python train.py --dataset="pen-drawn characters of a made-up script with 800 signs" --method="moco_v3" --norm="layernorm" --layer_scale_init=0.01 --kernel_size=7 --projector_hidden=512 --eps=1e-08 --batch_size=256 --epochs=14.2 --final_lr_fraction=0 --warmup_steps=650
Rows from block 3 of a small self-supervised image encoder, named by matrix and row number. Rows with one number within an expert belong to one neuron, the router's apart. Each number is 128 + 32 x the weight over its row's rms, rounded and kept within 0 to 255. All counts start at 0. Numbers have three digits each.
After each expert's rows are labels from the 100 images, of 14848, where the router gives the expert most weight on average: "place" is the part of the image that holds the peak. Only what is clearly more common there than usual is listed. The data: pen-drawn characters of a made-up script with 800 signs. In brackets: how many of the 100, against the usual share in percent.
# router: router (model.blocks.3.mlp.router.weight, 32x96), inputs 0-95
# up: expert up (model.blocks.3.mlp.up, 32x16x96), inputs 0-95
# down: expert down (model.blocks.3.mlp.down, 32x96x16, transposed), outputs 0-95

# expert 23
router.23:133176215171118047114108115155147188180142143116173096085149177101166103102106144167122171163095108144117130116142130112084120132160144111103056135132106109103074124136125130099093122123131113129133135177102120161068113154135134144110150122144150117138153098134131086069114128225184111056
up.0:110173122081135163176149105087132126140100161152101114118099092079136118128194148099126147108158099080123108075210152108136130156197169105145117132122112195109113125062109109107154096121160117153142154043123081110139066153069154144141129142156160135154099086053131145146122112108109176151
down.0:077192117086131111108072069177137106121095166129108154111079087152119066107175142141124073141097144164134106149154087121136105093121121096170061139109110144094189102138142089093183134114130123134141165085159104106126155118128097075163102119127087135123093060082188145159170100141160150168
up.1:114125126152133142087138091102109127169141159158118164072165055140171148095105164101155105135115155118176090132104127154127126156124108186173040171136084081134146131174191159136124088112112170135143177109158096098100088176112161086118093098155144129163153163139091103166140169106192111078
down.1:165082176190183080116099196146091108137074115180101115179152150102072096101129152111109181137120074131172066115162087083117166136114151139131149152134144109090099087118111211112088116139165131127111073116124149112099119117116056102138158179145145136089076128115133141163155150133118145124
up.2:133134073158108096114089094134094130184118126090117153189128132115166147132151148124179135135104044220165139138093112132109079076157129149134125089053137152113085059173150101126072138156111153118164129154151147172141083083128084109113099094151153129171124156209121126121143139145125109108
down.2:094146200144175098150122119109114111109131131137172137085096130154151141070119120037113150108107116086133127107106101115149125117151075147196135134162102156163108173101173128160127151185192113143219123099134124139071175208115146113078126150098082110131148103098175103111127152146142140095
place: middle right (29 vs 9.4)

# expert 10
router.10:080177141110106163127122147130153102135191128131173141086164173104071069120125123122038159165094095182181109181126091127148128143104166148099082168192089097109113139161135124129137133063184103082175108129098149099133133075160142138123144100123143077132152092114144174173136097106150139140
up.0:130091097133111151168121117098162104102106131182135129117116125197127121086156116110133155163166153062137101146177156120166078079136173113133139107174100118168137105081113093167138177150168107111121173147102112141153100094167163141138168030117139079079096087149122116175082145092080131065
down.0:124109128152127118160104162134087137141184102132130105127165133093164082189155135205171109133149131137224111104089151173143099147168123127142145129150062134145149163174146114167121068105075119125105082154119111132109116105106037195136138102115161134160140110046178143136094121098135134121
up.1:118134155113122155157135185150122125162188084139138186080132195104086100144150121162036144124123103190151173162100134138152100160118100109138114191070097100122173145156155092149169081080108104113104131096104102124115108134165081190161140132139101061195138128133112101097113119140163131131
down.1:131128130125131135134102094074098132122090139130103139108118148118170190122195094109083185045126161051071187140115112137084107136120151105121143132075138193145130104121127103168144165164095104136132158101133127101089139115117037099084087100116127161120101143140101118186155130156096150061
up.2:124127130149150125112138155156132123129114082116133097212120103166130174101124105143145150211076099149176046166045128122134069109100162181087100144126173139102099121165109139176166159105101144127132085110117107137105115091151164152111091132117123096184065116151164172116121135139201118129
down.2:121083116082170113155166143117071161144152171126094108123142156135175080149156113128078133160159135126157075107105101132174119134107157169104139097203076120077107153167105178107104162102158143152120105116072206124139130143096144154138144158156140101077146189147108073126073056142165109141
place: top centre (39 vs 9.4); middle right (25 vs 9.4)

# expert 6
router.6:143069122143131123138073103119134166129119157151169103149122200217138041099166128170176103162154141107014171118108089128119109076135112163106144113149143148097146111138141103157130069114137133095145098137074181145152102091133098158090131115110148165101139110152136069143141132110158146125
up.0:154093149156132078129131101152153115128151160184108132125106148122110089136098132103119154161162154122162089148097132185132141102109092124089066133157112116093144049205099149108086149099075098145199128120103146118127139090119119143114206145118198061151082124147103137122173096158152201150
down.0:153154156064113134126126112076113162101142082142103126060155147157064111128100118094087099096085122109145158148143102178169123116093064070131125138103119131171114070147138105141120089130117137091063156136125148121176084154130089137117105195140131123156101144103163228136214111138113121131
up.1:110119141145154097051110109118168150127144078161157109156134118137093070116126181124119146123104121144106188109133088061128147070150124156105194118148129138168112111057141206170141102113149095086111091126139143091128140164092124096176129154104070159098095047147157144129151158169098176115
down.1:132121127178123142181103183193200166138148069128174100126106125130129086102121112082149065075079182120120127161167111170078159138117084118170107129154183133163103148161174149149160114212127172165160168108103108171108147088092116121096169129137182136154139121130164158127119125125111135148
up.2:169109137113154119078071181142179117118150098168127167091192113110172111132157126051151117169078120111152142117099103115141139059142111152192143135157136119136183121146168129146133106131093101084190089119114067101153156125138166086211161100097129108127061091131149110147145180116131141119
down.2:130129204138145077187089164186123158136099030113173151081120146142123154117105072096106099097120136136104111167169067169088184166117089117134144088158140105129068112139159146159120090120100149080131135143106171143149092088127117119096099138085144206079127125152116132155163137128103125115
place: top left (46 vs 14.1); top centre (29 vs 9.4)

# expert 25
router.25:134114144163117117127112154176150133127082078133123155166085100193141096052114140097129115164108141122130141155114153178170166171071124129078040107152105108174077118101130151126148077132081139145153071091127106117190174129159159119149157179124118191113095138106133157137117149123190089168
up.1:046145131197120074094146139130142135175133091176128192057149157153140108097187099057149161117149163148132155127156085087158154060103126136100161120159159127111118098113125093156111126125087126122129147141145123110086136135125118152184129174077066153184118160074130138167128113142170165116
down.1:115142101156074093080120124140056149176124154134082109058145127128080106159114100102148121147157204153173113155079143160135114104080075177143129164160104142135089092147155111162166083098081138154117090135099113092126072079071138124029115143099106118116145150129097112130130107167137114129
up.2:184076083114073083105098123112106107103123115096070170179139198077174135098118133113198155119070146121157207143095117142146167141130069183115147119154143111163171130138194156137118127136127163130142157154112092143151140060166083138096142155126129123126127138136126115100117155158171107064
down.2:132125084150113123137174085107113120145082110095081107088137083138154091129096173101133134163122129101058171162117176136096097115147089114140154120157204113129170084166104137068133181066166155107118107103166145139151130137098176132137137101066098075090104078114120096069149151183100169152
up.3:153126092100145141121090176189118134145141100098132108154112136082110082129129160130150098110095077145169111167057128175177129110079141232086118107158143161126132110102136109130159123157150172181125150125084093081099137082152082152170128097091109127164120115152160091052106108102183150093
down.3:112172089150093102109143140127128115129153129090108083127166173090114112093068166120059073131120134138078145082113183150142119146120128150166179118094174093085211135172103176077170122127054134128117111134138118111153059122101123135162174105084195136124147111133132097111148098126088139073
place: middle left (44 vs 9.4)

# expert 9
router.9:069106138127189091092118157146187101136127110163159124107072145099092100165137141147105099127126114195161117103139193152161150090104096189121079093141139141153129071160088126104151140217138157090146154188153102166163162091102140128175170106072144122135113147141147132090111117082081145141
up.0:141130142117162081149148100102122144169170105097140149171112148111071143161162153162144136086169179163108065080144168119158108151115097131123153151083184125141170084151086129120131158153154059105114127093078117161115066095148068159124095101138142103148093114134204149054149101114066142129
down.0:083112209111148098189113105148146150129110140142157094146101111219175113109128149124101104096101177027076153114144139107112153127118143088174127167140153151116160149114188162159124157191177098138165190102096076144153140165166154165108143106156125088115128136134152161131160149145139107130
up.1:096145134166170090121122120123161129175141103108181046146096126156117121126156125178136075150118099159181085154100132200137144061127148153173095106093144180095105116094091144153170143174110102127118131136124165154146141146098153094152124123210124089140063151103206101085159092108148124138
down.1:093072087117169080190142153167154154137134067144096120150107127117189142152124096120062114120142129116111096168059148150072146110101133130125128109128103138109143163131152184075164155130122149121160122085087176116151134133153145165126179144115171172175115209188172107172110101182111143098
up.2:094122152159145130128111225142229125126184089129079126163119142159123075106103142081096142089106138179065184094104151136124141092109130126135119119131153120188120115132121191074135071141141138135144099154092032162143154113126174175133115106111161151121147113136107122090123124142118118174
down.2:115107121114104147206102137071057111129132134129113170092140121084128144121154013161168138089140131155137096152106154196092108145144091078131133090066148103149082153077125127158096046111088105110126160121137099114125076130157127121117149078084140118161170118109109103155093160127108103116
place: centre (27 vs 6.2)

# expert 8
router.8:094065129153168178153139100151111165124106117153180094100128161145152050143171105155170118191100111105099117124149145130121070088121129194123166096167142103123118191115136115183117134194111159078118116102143107129133084123168108144111150110078148158141081194129151058079094137134141086124
up.0:155145046153044140161131108123116145163137153099081093173153148153156117122138152123125177105140156105130130112140122078068143110209156105108135138117079121144067134128145125124058135086144109131135087123167125133123089109140142052111145118058186083085150122134039132133103164134117134152
down.0:133065151138150142153091178143159158083128131141125105095138139086208075133155121142172116128144122105157115131107121172098117150100114122112190149166122096140117130135148155153119127165150132130150127189107207137165117095057143157133127074162098065093183137101108154191074117063143067146
up.1:080122217175108184124130141105196046118144079143099158106178138127122096156130148055125168153154103151157121132073138110125073118097160132153152114164070084137082163132166129164104162095122137141106103102088132105092117113133094121094166115147073144156053152165115142142132139151142125160
down.1:091134071105060136130125150177097128089144136068108149186152118176150114114093108165096141089123194109134163073122098089110109114157152129139109166094156165176134169120150156071184103158119121128100089069116105106155133150146096114136195144084165157201150150153165146192115117152148129145
up.2:109166136129095130118119124144107161142110126140159034162107174118089124142168137126134077147118117082109122145087165123182110136156118142028136199172137188156089118117119147108121153092114194099082086121207122083192084100130100105111140139073120137142107111108103108171111158111103134123
down.2:183214095145149163168151151112109149132122072098158148037160122112133050202116144123127077135160155153125167116130184145141139114149119126140117083097140098182137139160170093102173113139148136120128091147170149127135130122133123157147151143092153175169108075129188184155136180106094153151
place: middle left (46 vs 9.4)

# expert 14
router.14:089144090089152122084158086116158067152185098068163157089147089105079054141067150097092142174131126111162092115124118118101182155127154086168110153130145091164182129083173151100094103137155145122147173103163107111149172124090144138177134128122083118054142145133113192120134112113152136148
up.1:116143097122102173173114135120114162174096144104144085109161124127108100104128150134154148174139089067154082076229104080057064125170168153124156071057169078123130194104143121090118129133149120140119136117158143098123126124146117140130150123105107189069133158147135138074101108123094145163
down.1:125134113109129146073125114115157139113180092083151158137143084103122127115111074129096093138117123189164081093191078127156117104106134088127179145099074054103098127118102148128117079152090147133127129147064161155148093065159143123180141083143160167091109108133114130099094046178108107073
up.2:113106092084130135112134154126155162152163105132121150116105141094146106128122131049087121173149092145115112088124179098112168142139143128147121225168183150094141187103141111138161138097109206132152120126114057139088096045109158103227092162142109145153133084125135111083127118114145144123
down.2:081081133176130116143116103184099138095138168088090114151150097130105130089151128078140123090114117149100128130114120134145155130146092140140136121147086110079127128109083172060167115147098149130137108021151125080158091156123119176162198047126148171190169123117094114099130090088130133069
up.3:121125183139119079080111105098160171148119096068151183113092110131172104196092143118093168138088137095129146081178155111169140129089146138135137183072158139182088123128148201123121166173100107144140146159120101159170118082044127113143131133140136131135083134125128146142123135177047146093
down.3:071119125138118163135124149193141113121149179142126101114129132118132107048207137119115153138122147151145144137184145099135114128178139155111115156180118169097134130151127161114204133180109110094152148085145091053145138115083097173143109100165126163161168130108060112185170114088207116154
place: top left (50 vs 14.1); top centre (26 vs 9.4)

# expert 16
router.16:184135104125125086114118108097076117150130170127148161130095087092126115146084143179084127189103135114154093117149093154156177144155085109140107132094134132159173070065103150076116127187136157180131131084124164155173179167070090097191111101193130088116182127129092163127145110136148163118
up.1:150120160094070128102105132130146157151140126107109189130135095174107118180059135126073158151172112127162139087043129196083166135119093063130124172114118128188105137121165139143107124097130085147098143129145163161159172139112173111158134144132165116113151062074129061113108162111164140072
down.1:130200129191159206181123164076114100149145150167123082118133148140090158140116106129180142045173129127104150089076111114063114141112109142169128131127109141106124171180167148147113165182105162169151150098096066143111098104131104145126164119077157200177122145120129115143116136129124124177
up.2:106137111108140119118124132047115102137148131082121143175155115115134164140151127090110220166142144077124099136172120044148110148132180066145147150126106090100181104103120109107166190126126141114118125124122117039115079127091136148063076118172118113121168136180112158153191133096138129160
down.2:155119118137148106120113140070101142114170128144155162137115095143153065071184150052080135167106084099158147119141164129150082062149076105141136145099185085145134126117084185121155094174216117151118118092144141099148121109143114114166092183146100138148164092147155071132166155092137170117
up.3:104156167154123101116208061107142111146159094165123156151110075122128124115088188081126116142145154165127134134135115141184122164073144098132114162088119120167166097170166167140144080118075069140182159035125076167089160140091133160140148152168133173125114111148154128140106094120170094147
down.3:134124148129122100078072126105125123117117138180093117126138141164071096107124122090163098145094138102129124108165184193090147151184096141115140126096112100112111136121063151135146142186140196133167114091159156109109110128107137132100144148046157188129155147154060016103133092120156156147
place: top centre (31 vs 9.4); centre (25 vs 6.2)

# expert 24
router.24:084116166128148195150111104109102113105080191131139164137102119152128153133128138138130141087143147148104102102135107149205093204151160159150074167091108157168164121099127166175111059142135058180128131082126152109128212137052168140112160098138133117155142152121140082149116131085150131152
up.1:075156186152089101117149099134163162099114088121116168175133096082081141179088152087164162121100068152097145128135113109137152166165123091166136162146145143108132158123071160115075105172098180137130112094215125099112129163106110092086106116103122073149157179214149143104120138133112161125
down.1:096109171119048137112162120077121122073170161136105166112140154115137094138117083099167165145095113098159098120165145127155150124161118161134172125071121077131128123130157097117119052169162146074111136116186208186109072119159089093161095121126171109138093124165152181140163097146145099090
up.2:166131128049180131120159174161124121159144097120143140164120184108150078109110117146120173167104198183209108121078101106135053145103111163093121079107163157120177105112109180088203107118081158159147099134120095095060108153119130117155125119131145163131124112111119101120166109162123106124
down.2:103154149129156077111110108122143100152127104175140168112103086133152148106150130180163124212140137122215130060187125136105113181130086162156138146146106165175130092110117105130112146207152112117100149113110077145149088099100080131094157187179093132144091135164092163085137127113187107151
up.3:101154194137131094131089134157115154145147133142144139075143140121042175111164132094125111110088091232154134062138098089127068146115117164120082146114126134178103107132118221148075108122140131126156068097138138184116164111093154132153129080137130114149143168147167140101142103145145163167
down.3:099130134216103129160141178093099087099152117154098116098128101101139154085154131115144116154111094127096090114114123115101056154111083089179087143131107095098078119098120148127177110164147164103150146090111118136155173086118099169089154132173088156127081095190090162100120074202180113160
place: middle right (45 vs 9.4); top right (37 vs 14.1)

# expert 17
router.17:110189089128126118133139108118193097135188127152149121139165155099096130151107151106165116066201094169042142126156176102116152109083110118118153165155153133108107081147094146109102132151157163099111115138074134121131105093153071091106094133073063130125092128096097172113190167160100179139
up.0:142122075087161113119161126112125093080132120121158120129168176133090123127075105154083042122090068131135127155108144146186150130115128202124018104076175116122136077121141068171167119087135124135120150123109118138142134133070171171165100084102136128145132140176159125179147107146118151116
down.0:133163121154139173197102157121139145147150114160115141145175165134155156105126137091094139075117139105072126116084185163097124178154071068140090111065217139146121149122114134155115132104151112137157173098114070065129160174154180098149189084107156155141170122170108174118127148105134139112
up.1:165143123100126129167192166107135075153143123150174143189127122124125173094089127206138071129115113079149054127185145081117111110130165112123087096137141153103093106128089144172116126179149182138147102101077180113112138118101097086117110135102155110175062135105115125091175118195114131175
down.1:085094136137114113153084131119134188118146168171104129121177144149174088109152153098122100157143125128130145148143157085115084136160062158173102130116058150131138147169155161075106146098164086154127085085086175182117148084066064161081118145138163125117063160117167093146086155085100121154
up.2:118119166185117134077111121119127115104146095079038171148135113144156118116139159090128176089146139109124195190045162208105135211158119108093135137146155135121092139122146138150101174131192154110111131161092125152128099103190111157102101124193139144101156138126093118125103154170131120103
down.2:115113117149153103122121130085137150109145122096099083122110132145101121163085126090089097146064124130123106157066120135126132080125122143176119108134168073120163065218150095111150144101057187087141105116143171040132134120161153131148139064075140113178117138176201099116132093108137142147
place: middle right (35 vs 9.4); top right (32 vs 14.1)

# expert 18
router.18:157098132129156099161179097168080158132105139142198162133105082167159148108120151130119131092154113073117111113141140108102081192164175173182107116106191160089117132075115126174123120136128179140150125098148186126187133141057116141157133100154126117128084147146169081080134064142144065122
up.1:185197095138105213128138174096122106168135131109135144057133105135125156128123165131153146156108091133128079162057148118110070154134102132192127112147040143064194163150079092143165109106074161138124127116128133130164131141124096127138123126174132163128108190106104156151132081131160135147
down.1:185162121098109141152094113131118146119076107104102092172117109111086093143162175169120161140103131099187107131126136119132071107112109083105068194093061161117129080137160078144162130196116096191135115108188140118138133131154076091162147156114121133163116131113173168123141186197108172122
up.2:099137129125128163081094109165121084149079097134165169067123116136110139192103125089095131182141092134075112112133150137151057164112094162157120191090184132173162161103176095185189110059134130135121107131127136139167188120181147150122151100143125129118158141131134129138122052096148072140
down.2:182131131153115142167153097135107059110134160157127142142156112129118134172095146160104114081127107139093170186107121133104058096113116139111113108059107146139150137165114130128123137150122130131101126087104066147152198185185122122157072081145043092115071108131121083108086144120088208144
up.3:179094068088165112170070170111132125184144090076139181106155151089123152119147094085145112176114133101156113118156130129175141133156071068140155118093164144163164134101139115070155132116155098090127194150131120119188111121095136073180118052128124088114111184121136118140114092091101145160
down.3:118167114051114094161122061177128122113129127115129185081158100124130144097162141205145115160121115074123135142187150191171146154091124110115096140122080149118130161095144139146157126150114147109159182194095106170201061163127136161146132140153115178105130086099143124134135173095095183135
place: top centre (42 vs 9.4); middle right (28 vs 9.4)

# expert 4
router.4:166099077093133137181171081108093104086090115091133131114106175121086135159186069130154149171067157112079184124167144140149152161143120128174215134122111068150180147134105132065139162093162081135131180163133180095117085136118135125164144142128102136113127156099119076133083129105105114134
up.0:089120127136106113152183104126090135148091166154203127094179142105114124121144047112155163181108068116155147155161064179136113132129177159136146138104073124129164160089119131145138132051070122115133132130181153114087108178072130067116143107116056139139135136069088129157148111154123126129
down.0:078118106135142110141088103096125110047053072088085153119116114166176094110122114073164096144107157145101146181169160129119133088132096150107138133090181118176110152146147116147095088108162088087098117095128117126160107076082116069086127062109113090081119107093133186119167127143138158163
up.1:139157149136064129161156064098155132178153122146086149142075088179131097108142195148105156127154149111142140168147089098133146134127155082067117141136133123098116099139113142138160105097136132106112168141085157083102133121126088167076146191138145169093075003127104128125089160113176145134
down.1:188126174163166116128178101110103135133146123091157176142093171090196153161160091112138101140143115128117176185139100070133128113138126154121097171064172157145160169148138201107148103107119128087108165148111084151131180097086133099127109130132122090088100132093131120140069156153190205158
up.2:162167096132001116160129120110167159145133139106115082068115040108131144080127218114074130136168160066125119113124092116094180146137157118143148106130118127126121133140089153109052102146138092150104139125146157093154144119137134148118128191125106159102150080081131177126110118122123109146
down.2:160148118189121068123180164148146147168140111109157176077105170065181218101119080087185113088144084135041134166173110118105157127141108141153170157093160140143123142100120174150144123116144122079164098123132098082099097119088104105160109163163156125129120145132077121168114135156124147130
place: bottom left (54 vs 14.1); middle left (25 vs 9.4)

# expert 12
router.12:122155146131150134096068154112091126110129169097099120147096179101200209124178074157160156092106108091091128106087172134172098104139135192103160131109179064108102070153144129145138162114138091103105137155121167146117097136122143131119114121124080116145129170109151181139213164165137178104
up.0:072170132113142108087134154187154135164171116122146125147150097107121148133183083182128102105131143170150103153096121182142090068130140116069226143129105065195080140101158186165121126120092108123069149123141184119088107145132157142157118150151090083111167098126173135129100140173125112119
down.0:149098211140134121111123126080168219100111142140143075172139118140116079088100140118193116149110152147186099068074125161122126113084157136132115144127103090080147143163118113130164115096122197147079085131160207093086135169134157094158148133137161135098128153159148143106184097151116113118
up.1:096082093114087115043095131161075122156113130123164202148119119125201162105129084136160197108122127127171126155113139190105153112154126144168079181166139114170121111161144137167082138150086120146108139144187167112135102192158146148168123113161132099115151121205109129131121172171140091124
down.1:084123097158116100130154093088091164130118118106192095165153096139069122136150066131162064116135129126133140118061126201136133107099128131143105120142095095081167083172153063172141171194127135127084129116139129099145087152180132128155176106125142107133158104103199107112138047130133113175
up.2:112102092148114144137169230135132133171128121156137130151133112069124167139141105128116114167129131092104107130107163124227154123139171150107094190151171104100149086164072096126146111102181079105082126104093133156083089090084126134163124158163128139158086158088145149069169111160133185133
down.2:107102186162164091159167163082108145133085112133179068095122103103113155132112159132127079150095189194077082122112138132138124145120093110173111164187095156167140128112194107182116197133170159152156135126196152122077121172143108130126138088137163180080131147111175149116114129107129097115
place: bottom right (35 vs 14.1); bottom centre (31 vs 9.4)

# expert 20
router.20:163117115118102163127158129110087155117157190103082142144194134148132156112107136090117091102170141142152155159082106150052093151141171065143154156132050121181126172128158172115095097069111134200110090110151113114134114145134152101068101152159124144110180125163113118168099142180155067139
up.1:073179143094163125126101188145121115155139127130162131136143106047067116152144079149143113103130122136109117161122169136093097107135145128127169144069094124206077132166139211108077143127138063143098111129118133137108132028097137096094127125173082120153102173144144181146104085147121117122
down.1:158088119144154105164149156150117149182127087117110089174169117122151173121103128077098138088113116147071114158077144164116150188133147092099138150187153158178124172148126143169102141101111159135193157105070095125107140156126155224144136083153142137118178159165108112123060148165071107128
up.2:158136142185117143148141170160108194093126148139135123142182102177137152166088174118175111096075067110145146152105109108107095132121100117156137152196118080148157110123156081178169140123100159089142173071154125038113076191087155123090111086103158172136130129101116138164139120099113147098
down.2:147156173180144124090080107102099122106112180138144151132148121048114116135137162141162149191124194105108125115102143173112094121124131205129102124122105124151120155210138138101127103133144070117087101138157114069079128071109137101095172124161157141090077070080120147145171173166124144076
up.3:112155160080134130122086126138148141187117139141148126116144137054118095091151110117153102124136179100122154130134120123072133095148150109178176144085093164231104164133112197116087125129142131164119106182077136119162122000135107083134105139139114105154144137092104106132097120180128096129
down.3:157062113151116116141173141152103131173138142118098089169181124125152185126097106098131097110114133175109154141087131196077170188136114109165138101194128165149114190135123121145109112064107189181179155132094087115111128148076112221157167097137143142138148164123124141128079144128099100125
place: middle right (30 vs 9.4)

# expert 15
router.15:140190191066090132192125116131145140104147114160091147166123130156114151118155180126124129125132136128067175136103128105138175182159137121096171161060172072152069095131139120191140108094098166103151134167120116130114083144111137095102120151123175096086098108119121074142142126069185192150
up.1:176159105134109077118102104178134152153120096128098131130116100163171155079155186141114175121134137139150140156135092130146145125114084137049168162134132115150170134157152106169115148125129174116030115152173095127108089144145186114090099059155152080124167120128094130150174091122160213087
down.1:167086145152120142137125162179142141136104130118100102083127148122101137143091194109138108154127114117156144155157124175117122178099182101182149141148104136110095108123129106074087156150138117140177163144142193147138040145164077152133147151083183130131084106128169100108121179088054034130
up.2:099125089156108147134107105115209141143171119085085121152159173168140101091045065061172162144120085179144104111098120098047113112077140119162104126125158122133122179101135160151163142147146129098176194129096127131117120149149127119084099138085140166119133155204084125076126138124143130126
down.2:124023117117164117113112137106115116091091121111109187086098132145188109101172179123161150112112185106137124134164138064079121092145131131135161093150109190097115096140098125123211105124163158146145128112151154111157158084083129054147153137147143122137099143066122072132163070130123169119
up.3:148153109217023141124136122117148135111147122137109091158121152255142125069121168082144111179176140131123073127102132146116089157115111074137111146106122146100088131093142132190131116063150110112140117154131152144124124087117104128133131150115104143143108101163069185145136147144162093139
down.3:115116107133107129141136184096092123117126141106187163030093131036178112134177098133121093128174145108089168098127099143066120068112190123168101138163129136156137142125120140073154070117146088089133131132136097131127114107050105158109090169159156100169126125101126090170155099164113143129
place: bottom left (68 vs 14.1)

# expert 29
router.29:133176134117131124157155163137084133151155126153100115142066084139107137133097177140099140115185161141165107071140138126156146129092086097076126077127177143146151068120094143104116104183112083186115164108074113179113153142166122170135155172107202120104108116077159172098130130079047134161
up.0:125179081078109126144154132143152111096176092103125121137127129085099127037102188136115156062149156189087171094161126098130186070092115097149192083137120079137209078146120149107145129122121127130135125120117143120110129111114118114149192205111124158180115095128152118116150161122145137085
down.0:105166161161155132106123091178152135072129161154172150046161141105124143108092145207147123128167111144130129139111095104132134129133148125098119120113142136113079103099104072100070142128162130158085120180105114135076104125087187117139140134210148075079168082164157145175162125110200105095
up.1:115096148107125146125153162139158160063072147208079085144142156135175053129183122124078139076120151118146141095102151134134158119110098165119132112144132090146158112110120083099094106146102095159138170163131124166117147145195118190130164151113120193101155124142164038133139138102078075129
down.1:112189144208121106107092094112097112122146126112130159113118157089157077141151080127134133145139128107142142113111146108050098085067109120152087207129145146170142120160095105159198119106156135140104123080195122126163141081107099044116185107099132145146098129104095182099158174110137155145
up.2:151170114118185112141133177162130115138146075099146114122081112113098160174073160136137146240094154131091099092092160130141134086088200108114082087077130124076159116175110129136214121154111124117102147139071131148070132099140080139161117139113164121101112125098146154117115115133080154150
down.2:140137104101142179116138157065169117123123118130156167104122170172099154074114091127158148122114099114053129105175133170122136123092143161093077128148121166110078128037128106138127121162108179060165103203133164121068117153128150168108134135154084112093128176158108099156161174135143072100
place: middle left (27 vs 9.4)